Weights of a small image classifier: 6900 steps, held-out accuracy 99%.
Rows from block 5 of a small image classifier, named by matrix and row number. Each number is 128 + 32 x the weight over its row's rms, rounded and kept within 0 to 255. All counts start at 0. Numbers have three digits each.
After each channel's rows are labels from the 100 images, of 14976, where the channel reaches its highest value: "responds to" is what is common among them. Only what is clearly more common there than usual is listed. The data: pen-drawn characters of a made-up script with 800 signs. In brackets: how many of the 100, against the usual share in percent.
# r30: branch 2 reduce pointwise conv (model.blocks.5.r3.0.weight, 160x640x1x1), inputs 560-639

r30.104:127137079091125102116123117080121120105106110123157147109126134125150115090140100122121108126103122073082125091064115154091132116105154106096118116136118128101123126100130174136136095145140134161115127128172115111131125119089137187116162105
responds to: one stroke (68 vs 11.9); only straight strokes (59 vs 15)

r30.94:116132120144069118142127135129120115131121156116101128151141136127127137113115162101139126110110117141147145112113134116122126118175094088136089163121126131117146089139110158081116087153141131118149157114140173175140121121199122160143113113
responds to: only straight strokes (93 vs 15); one stroke (89 vs 11.9)

r30.109:101132186122133115110134092126116108113133095118152157139093176119172110143129123102145144097112143161167206157183139123202148104151158114093078148093132112159136080139100135193118162133121234232154108120138144157188141127162103154128174116
responds to: only straight strokes (67 vs 15); one stroke (56 vs 11.9)

r30.52:136149158125132139154132119113134115150128167156145099125131137132105108075105133088161161097137109105145100113109092146079109127125124117126165150145116122072132149137118127183129131138153091079118183123066127134108151119151115135127109131
responds to: only straight strokes (97 vs 15); one stroke (95 vs 11.9)

r30.87:088117143140149166098086115136107133153171140116105139124171127125125120205118074116144129108123090116104093136130148162073166139141134135190107100137134098161119046159153083109125097071085069138120115119085087151155112124083085087134093093
responds to: only straight strokes (56 vs 15); one stroke (53 vs 11.9)

r30.132:135118128117104091133114127132139131138102129103113123146068129148120124136135089167114128119133108147118138109127074117117145134185130118114143047134142123149127134121137112104136191178131133144135149114141113105146125133117135138121098102
responds to: one stroke (50 vs 11.9)

r30.120:106154145113105131151149120147138125147122151134148157125108147133130138157132115117107132128129136109167112145128150126146124116103116094082105074102112132110128111145129112141118098127123125104106135120104136115107129131150112103142125140
responds to: one stroke (54 vs 11.9); only straight strokes (48 vs 15)

r30.76:118101140141137135079111128149126136112148134139145124134141151124161152110099095156149137128140172124127135129121141151128120137135118126128120080134141157169091109094130146126110121110131152144149123155123128112133113140154110199144115207
responds to: two strokes (61 vs 27)

r30.53:082116127115134140095113129143139125149133106149134145140133132129125138156092093075104141147123124157133140133138138114120111111133132139080085136102123117140118102129132109187130125134124172116136130124101116121123098131119103141137145135
responds to: one stroke (44 vs 11.9); only straight strokes (43 vs 15)

r30.99:111143141116141152121117103102129132116124118142071128096153155120110131162149087100109131115088099134119114148106165113085140161110122127078133139133141100090119069126108135141152142085130087139132117128130119116139138137065154079151107137
responds to: one stroke (66 vs 11.9); only straight strokes (61 vs 15)

r30.158:126130094103064109119127134136141144103139102110134130091110078132093103142102135096124134099113125106141133102085111129102115117097156169137114090126118134142138104154119094118132154129108081132111132123128118105133113125124140073136122109
responds to: one stroke (51 vs 11.9); only straight strokes (42 vs 15)

r30.115:158144124137080110137125130132129126118101103095138124116126114136097131121138123085111119123139141126128165111121097167085100122129115119135139108162104100079145152123129156123135125216139143149136117112174112102125108119144153141110160149
responds to: one stroke (50 vs 11.9); only straight strokes (34 vs 15)

r30.147:133168076107154072092146092073128136131134083147124138116123151126121113107099132159059111137107144126111114121151143126176149127111122149120123085124131108139080087133118112058126142163128133070140139155125143049130105129072131115087138107
responds to: only straight strokes (53 vs 15); one stroke (44 vs 11.9)

r30.139:165130111108103145098118119162118126172087130086124096122120127140138127167127117103114128120147158140112121147089121107122134107138135150135114104115108127106092132137130127113126086185113159094113095101147124131131135118141132137191137144
responds to: two strokes (60 vs 27)

r30.113:103108131112140131125110123121121112073152134108147128128120098152108135089145094124148125118121103106064054111148071118087133117163101116107086168126121140141139094094099089149128126105130105118124100118129119127122157135096088136115134151
responds to: one stroke (99 vs 11.9); only straight strokes (92 vs 15)

r30.116:101127176116092109110104126121108132140112089128166116123122090121096116095126113107122114128129113104101105085116084136112122111100106122129133128121123156082107087144121106162119092116125111085127120117159080117115113124124137123094130113
responds to: two strokes (57 vs 27)

r30.3:181146084178099116190112140137114122138126132155174131126151147139128135043148132133127099115135108073103183079134117102145140129086091104097107250147116161145126191115106148158139120128135093089113116130144144118098177131119156109056145095
responds to: one stroke (98 vs 11.9); only straight strokes (94 vs 15)

r30.13:186139128129121113142134138107116131137127113144143169127133144106146097117114107149152125132098137129107146141148145092150122123173136149155156150130151151154128151096153117188127123149151110127125129125178075086139122130149142146136095137
responds to: one stroke (58 vs 11.9); only straight strokes (49 vs 15)

r30.63:137139124117121138146125129144132133104140126100138108143115135134152119125124122125127115123135183134126139123162103150143117125106120110147109117137117119103149119133159148084136132131160090098139125136069185180101149121147164154140099121
responds to: only straight strokes (85 vs 15); one stroke (83 vs 11.9)

r30.84:107159145189113174083123128158115136181137099125114179158140115108119134161129139170088115137113146166150118169126137135159169122133182123123139081124131148108133108129146112120120179120122149147137158168121106126137141128063102100153094163
responds to: one stroke (66 vs 11.9); only straight strokes (39 vs 15)

r30.154:142118150147121129099102143136128131115119092122125141134132101125113132096136137114125113133107127122158107108113141090107124129110146125148114114127105115081132146126113129144112138125100115084106140102130151070094120125174086162120090109
responds to: one stroke (88 vs 11.9); only straight strokes (86 vs 15)

r30.122:103106105185091149118116125106139124151134175095132137143149106130141164098127094117132141116126136149118130108139103135110097139111125099111100150113140137119105119128101109172102140100104112104076114108092105191123102123110103084108089129
responds to: one stroke (93 vs 11.9); only straight strokes (91 vs 15)

r30.124:158124113114161114154133122143123127128114172104105117143104061130136142177128086150153115119127148163167152163145164123166118122187144163145104100109127120124114130084115109070146132159109122133138136105167182099117115136076133073155107078
responds to: only straight strokes (65 vs 15); one stroke (46 vs 11.9)

r30.1:088145115086096114098122163127117132140091102094085097126097111113103107135135138136119134183150164161115134124108094131182120130143132165104111068125133135081132119119155105076133137163129069128138116146141120116113099128067105038145123103
responds to: one stroke (48 vs 11.9); only straight strokes (48 vs 15)

r30.64:147149158158147142138134137109133125145128133151152126132163070124115104103117141136160121112104104103124129120147137121141133111118143076106124155117132099112127152144119114180133124123140075133078152115147178138121149130184124163095140135
responds to: only straight strokes (66 vs 15); one stroke (55 vs 11.9)

r30.86:137127112174122122063107122099145120097117064153109129123090117118078144106119111168153111084122160112128163168148159124148145097112111102098137125114098120095082124101094106117124130149163117175130142158162147127097128127209135190140094111
responds to: one stroke (73 vs 11.9); only straight strokes (63 vs 15)

r30.59:126143153118125122141116149112129123100155163122119154126142116112121123121149115146131127122139145146154152151153131148194109121135142150126125158127117137170147113118126111156139145110155150180128135140162120149121169124173122153112103115
responds to: one stroke (64 vs 11.9); only straight strokes (49 vs 15)

r30.114:063140137127092131104121131122133119110142117151171109139135101129122121142120107097119126100146140131130136155190170119128110117130115136099111111116132126104125147108136126169124107136127104130128110128096102105124126129109107155090119127
responds to: one stroke (41 vs 11.9); only straight strokes (37 vs 15)

r30.159:147135148136086101138137134088108124139113143156125124130134136128124123112155096127129116116120126149161080112108159143093109111141100171127125141123118138095120185113135149140124158127123084101139132118161151126117122139184144185136124097
responds to: one stroke (41 vs 11.9)

r30.153:100142170146191118126151150128118130145132114153112082129182118115113104072114114110135116139132127112131111147146127111109106113144121120138141156142121088097074109152113130147127120121123132091117142105153121077098160115140088129054123114
responds to: one stroke (67 vs 11.9); only straight strokes (62 vs 15)

r30.39:076135099145154109159115127095112128098109130126095118128153132137109118137125070137131117113125116134162111150137151116177114134177170155127146148124151149146138080125133116153115126077132079106132130121125121132103096123146118087128117108
responds to: one stroke (93 vs 11.9); only straight strokes (88 vs 15)

r30.95:139128088103113095116133132161127134132138161072129101128070093120138120143147184149102119115129127113109141101173055132137169134210126119154099150138146167170147159137115133200125159164122106192161132141220126134158114113102198089155219124
responds to: one stroke (94 vs 11.9); only straight strokes (93 vs 15)

r30.100:158149114111110112130154118148120135164155133130132137129081121140147124154145148130105127163144148129125171150151082157154163120125133101162184126153123133146101106132116136111137130173138159102123122117163134139159121127170173120134198151
responds to: one stroke (73 vs 11.9); only straight strokes (73 vs 15)

r30.50:106074124112103073137118134107113132110131130064133146155112155132142147072123087110142130147145102135075189138145126132211115127142133105126103156087117120154133183081126125187149131096145207143125102124159093057124137117125114097144124141
responds to: one stroke (47 vs 11.9); only straight strokes (46 vs 15)

r30.79:170142107110137114153124135100129124098144086108127078126145093120124088095118073123118114111149100123125107099147073138140119134124101112131142163133170113124132099113137140156129116142110169110132107119189118069132084146138132133155121115
responds to: only straight strokes (89 vs 15); one stroke (87 vs 11.9)

r30.105:066113079132132168096118098136115128158112122107116111128107068128135113162118113124095113126142134117125093125099106100068129121123123116069107049115107093110111155102139131074131080086113114144134127129098093186120097129030121093173108127
responds to: one stroke (57 vs 11.9); only straight strokes (52 vs 15)

r30.54:079139134145104104153109097114122117150139104122152097143130199119120141095114156123114128132097106155126119126147145118166108138069122077110138135114123130146165163122105112079129125115133114079118083122167126136119130126133123108073138106
responds to: only straight strokes (85 vs 15); one stroke (76 vs 11.9)

r30.143:140152126072107122139118120112138143139122184125129122138119021127142145147127022103156138126147145172164124133077096105146105141122120160092121145112099125136118109096142110112120157161108078113100136109169163139120116137111097116188129084
responds to: only straight strokes (86 vs 15); one stroke (84 vs 11.9)

r30.125:170117197190183107171134133165119133080102132163098122129125092129060153098126081116130119140133160156139151086121117156107116119143128152153169146125119098148128165186120124089134210151153093166153164126085160136139237122188143154120130142
responds to: only straight strokes (34 vs 15)

r30.32:096127143102102116116129134091128137143129097083155113150126116136119122226137140113151124135119165133141088198148172131156104127134150169101131075124123128085107110128137112127125146086114068084142123135118116138100132131043129134192139138
responds to: only straight strokes (59 vs 15); one stroke (50 vs 11.9)

r30.71:136161129073088105158132108178135138153114112120119134106114132146132141154112085108145129122140144104110126140110091097142096139167132112111110151136135126126126106125133135080128144187096125145150150129204132130099106139161120134149134099
responds to: only straight strokes (48 vs 15); one stroke (45 vs 11.9)

r30.11:105217106125134127160132142162120114157140110146143143132114124126123130137143124063105113127157199171143135216131169175163123122129114149151175085126120135111118104123140135138127114133151133162125127150178117147170103135164140155126152157
responds to: thick pen (60 vs 31.2)

r30.155:132128119101169108136137130091140129136127143078118096145151168110141121153129086134145142117127149175157116175137094103154132124151138124160118110103138138115100111106133131092126144143129132110099150124126147146135088129118100144154146134
responds to: one stroke (45 vs 11.9); only straight strokes (35 vs 15)

r30.126:073130079137160146138127105120128118150110143138135110136117047122149139239133073116106134120128155148139114157118170094149126100134128162033127148120121138144125122133160136121106127100093111154114118095112124178115152120104130083178102091
responds to: only straight strokes (56 vs 15); one stroke (45 vs 11.9)

r30.15:122166133108137172105135135161112126155136075127137128142101135132073099203130186171140103136104167153126135161176134120171173129157176118151108094133105148142129152145108113189136133126141122184134108142162121121126126130165138126137135148
responds to: only straight strokes (36 vs 15); one stroke (31 vs 11.9)

r30.111:118146156165141143118106109100126126150105104157088125124155125129118150108116087129126136115110119088123123090102108126090126101138094144135143118123110148091111076145123106077117107114108063122092145112058131059135153131156133118131080114
responds to: one stroke (44 vs 11.9); only straight strokes (42 vs 15)

r30.137:112153108132137139122114124132119116111119118128133135137111126123122092172121107132103094115128107139140128148165156113186096139176139161059144129121118116154128107090122125129124117109136152165139114123198136141136106134128111127142120139
responds to: one stroke (74 vs 11.9); only straight strokes (71 vs 15)

r30.57:137111124149105110121109119114123133092138144129132148126130080129121101130138158125141132109130096152148139114156155104124091122110127122141128124118115123110126146111113094069133138132129096110144129134103110140154142155119140104097114139
responds to: one stroke (93 vs 11.9); only straight strokes (89 vs 15)

r30.75:132150138102063130125122116106116143136126089122111116098138109131124142186118127118121125114102156156161136167114127102125117134145132105142135075144114103000120072165118114098115110141128071132113121132090131186122157123133136103126137135
responds to: one stroke (53 vs 11.9); only straight strokes (38 vs 15)

r30.2:140112161098106150177147141161141138162112170109154154106083124136122138103181222089180140134147117085117166098118151107110084159155143099175233136165138101114138151136172105166149170081139141103088127088170149120092139133124135182138156159
responds to: one stroke (39 vs 11.9)

r30.38:123081129099110088114121104103130131120124106097128118147102114130105128093135102108105115102123147130117130122116070116123110114108121113123115119091120112113128090126123127104116125186128140154139119113184193077112082135170116183120114132
responds to: one stroke (98 vs 11.9); only straight strokes (95 vs 15)

r30.157:101133155143157113124147127130122128118143148131070160123131076125143122117117133144154126135134151118140126150145130099135132130126101121142107126114173124138139152111138143127122176098111121108096140131112086119154119119134133133096115111
responds to: only straight strokes (68 vs 15); one stroke (59 vs 11.9)

r30.24:168126162178129077131122151176137131092114165120110136150166172128144121113140154187169163124138118139134113139133188132140144108197130144156120149111152154242131181173068129158117155101162177144171156135044128096141218118078123081130132122
responds to: one stroke (44 vs 11.9); only straight strokes (41 vs 15)

r30.80:120119184125100153140130134145114130102133116126133085130138149129104124146137152133108130157161115099115152143155154128168128138091102111117122143136123124121118078150111137133146130108101136068130084089133097107103149124137132122148094074
responds to: only straight strokes (38 vs 15)

r30.121:099139111075099139110126118155130125147090125103112116126120110128128136173132103115134119120145121119118121136105092119137107135136147141090115128138112141143127149115115122153133122103117110137116125118134104167131153125068119123176121109
responds to: only straight strokes (49 vs 15); one stroke (48 vs 11.9)

r30.97:110129119110147143116156128107119126135085106123114148110107168127121117171115047071137147183137129153151131126137162095151123133150165123125131142092101136129107088161137126122141119099140175108098130110116109151130078124107124115122148144
responds to: only straight strokes (33 vs 15)

r30.102:113136107077077129099108131125089115119107172139117123121171129124152167137117105091113120106137095148133124130099126120115092120120170173143105127089129131105110110165118112119126093078129143153139129118032161139140079131107113085102138087
responds to: only straight strokes (35 vs 15)

r30.65:167083169154131134122114144113121134117120116120093128124107145130086117170123203136109112140137144156209122142183190148175077129099111153146124097126109114090112144117138085106128151157130148164144125147119171170117144128119117122185116144
responds to: one stroke (98 vs 11.9); only straight strokes (93 vs 15)

r30.136:108150132119098107149126143093127137121135104104122118125148097123096124131131058078125158125106148123161111150099118102174096127126137157086116094105134133079138124139120118205122130047128185146129109120124127130114160111141097127126128110
responds to: one stroke (82 vs 11.9); only straight strokes (70 vs 15)

r30.48:126133109147116162115123116153123108147143133105141120134107103124103142179098154136114129106110150121146100114101070132168082126122093113107116071114113113114132129127124109145140109139136118176134094147162113140098101124126082065207105146
responds to: one stroke (29 vs 11.9)

r30.103:144104111115123123139134119110119125131113108132092106133110091121136128115112041108123126126114119140152157104105100134132136133125090087111150093126142154118116134103146144081114129126124092139130083111138135110162099111127149150123128105
responds to: only straight strokes (88 vs 15); one stroke (86 vs 11.9)

r30.133:112147132071112092129127129097129125130121121112134134117142167120151158168100181143121118131137171158134155179130139104227144118156141190129059103131111145115135115094130148111125136169095170137146093150199165128156111123127134135214155167
responds to: only straight strokes (38 vs 15)

r30.93:062138100071114125129135119113120115119104140125136120155145064103078136106112086105117125106153143125131113139079126111120099128116144140080111131153134112148119082123091076116134115053123101116120109119131128093076132132113095090131114172
responds to: one stroke (97 vs 11.9); only straight strokes (91 vs 15)

r30.149:134118095143145122142133143115120137128136108146129127115141069139145091132104114140110128142102145142126144139178179128121119123076126100134113143115126096145140132127130150081120096059126098091065122125057083068137122124092113107071112136
responds to: one stroke (92 vs 11.9); only straight strokes (88 vs 15)

r30.85:082118114137093157132142144146139125144130120107127105135133113137120117179140106127072144119141142121138122134104141139173111141144136130096121059101151153090130116142124079130132120150107102118137131114105170119091145122111120134197138117
responds to: only straight strokes (65 vs 15); one stroke (52 vs 11.9)

r30.18:127140134120152090136141108109121132138106135083135098122120107125164142086149145155159140144142147172158127183099140159126163116143166170125144129120125122134118127122118124162135108145141121124121163086192196152149127136145139177150115126
responds to: one stroke (51 vs 11.9); only straight strokes (37 vs 15)

r30.67:160119153134219093160132137149146129110153175137127127143130127129153112146142070128115129098124138107130130083158078146095132146099032138123085152155153092126139084112152141143127169118120129112088097103135093162125117133081114150127152144
responds to: only straight strokes (52 vs 15); one stroke (33 vs 11.9)

r30.127:134079150094163104125120106124120123113136152146119146146131092120133124185116146138186122143119130171178155169132204084159169117168173188117086151099143148187097124122134102136125194158113131158186100110098132127139129120183140202159092125
responds to: only straight strokes (33 vs 15)

r30.35:128128119123136106100127118129107129082085129115109110162102100117137145109122134144142126129106153162136109147148113167144133126153139151111128111110129135195132079103128111100127136097135157148153107132119126116118121114141128129126122087
responds to: one stroke (63 vs 11.9); only straight strokes (55 vs 15)

r30.6:139113050150162146126132128126120112098136079093124114154160119135123131111144131122156137155137131104125114135127132123155163103112144156150130133125132102126096151106161060116118148121131171079159127132142164132134137134153122159174185138
responds to: one stroke (78 vs 11.9); only straight strokes (70 vs 15)

r30.42:105125128139124134158135145130116127105161097067074146131106103131136115081154182119117126109096137116098133112127091133117116150088120090170136107151133124102148146073132111085133112095120175182140112126157071103126099130090141082143180137
responds to: one stroke (82 vs 11.9); only straight strokes (78 vs 15)

r30.134:080118153095081111121109094138110131118086137100155116147133095124130136153124063125133122141114167152151134188090130112211106108205175138138137147120109149158110113097118095150118122072134085119133156140134112120133155115216093113154083075
responds to: only straight strokes (99 vs 15); one stroke (98 vs 11.9)

r30.43:169165087108116125125119143146122119164100157136121081119116146120157138173113078113124130135128124101126119102108100126136119128139131146146127133115138146122126117118105107107117114130091126075139152129100149201122141154149108101157129128
responds to: only straight strokes (71 vs 15); one stroke (63 vs 11.9)

r30.106:112118108096123063158113138101132137091138127107154143136127057134130146139113122120109121143130130113126106130138127119152111115169118122143100092122129129117133124137118106110106141083132144126144125120081114135116129096132121096090105081
responds to: only straight strokes (61 vs 15); one stroke (47 vs 11.9)

r30.60:112129138102158105138131125076132105091142117102124142116160107119095141121101091078142111109120095128112104118129102117143112124121130167147091179112141119149132135122119163146108140120150195119160120111153143162167153129202132140166123128
responds to: only straight strokes (53 vs 15); one stroke (42 vs 11.9)

r30.142:087161163113153124106145133119130155119124107148154118119164192137132121148142136112153122171144151139146170151127104135180077147146144131151143099117111137179129096121130129178146146118118138115114143118148101152114155120206115138143152110
responds to: one stroke (94 vs 11.9); only straight strokes (87 vs 15)

r30.72:195162131150144122100137146130140139112124133139105117147114106123129134062148136110140133124131119141129106113113128188102149106111143144194105104133149157142150111154129145158117149161134171149132126144112087144136143135128123110135126104
responds to: only straight strokes (70 vs 15); one stroke (62 vs 11.9)

r30.30:110109144106086124115127119155117137130138123092099177135079207132125097133147147106147148113118146147110161144155136138115139135171146125102149075091149120118110136130150099205134130124114169177115147119157097126136119126152102141141150135
responds to: three strokes (65 vs 38.3)

r30.22:140119072104120107109131138089123133125144069110125139120092134137114095168132091124085120136128153152128125108111154112151136111133157160115123097135138119127121082132118127116144146116132103148165131138085110096127081124091124106093125118
responds to: one stroke (87 vs 11.9); only straight strokes (82 vs 15)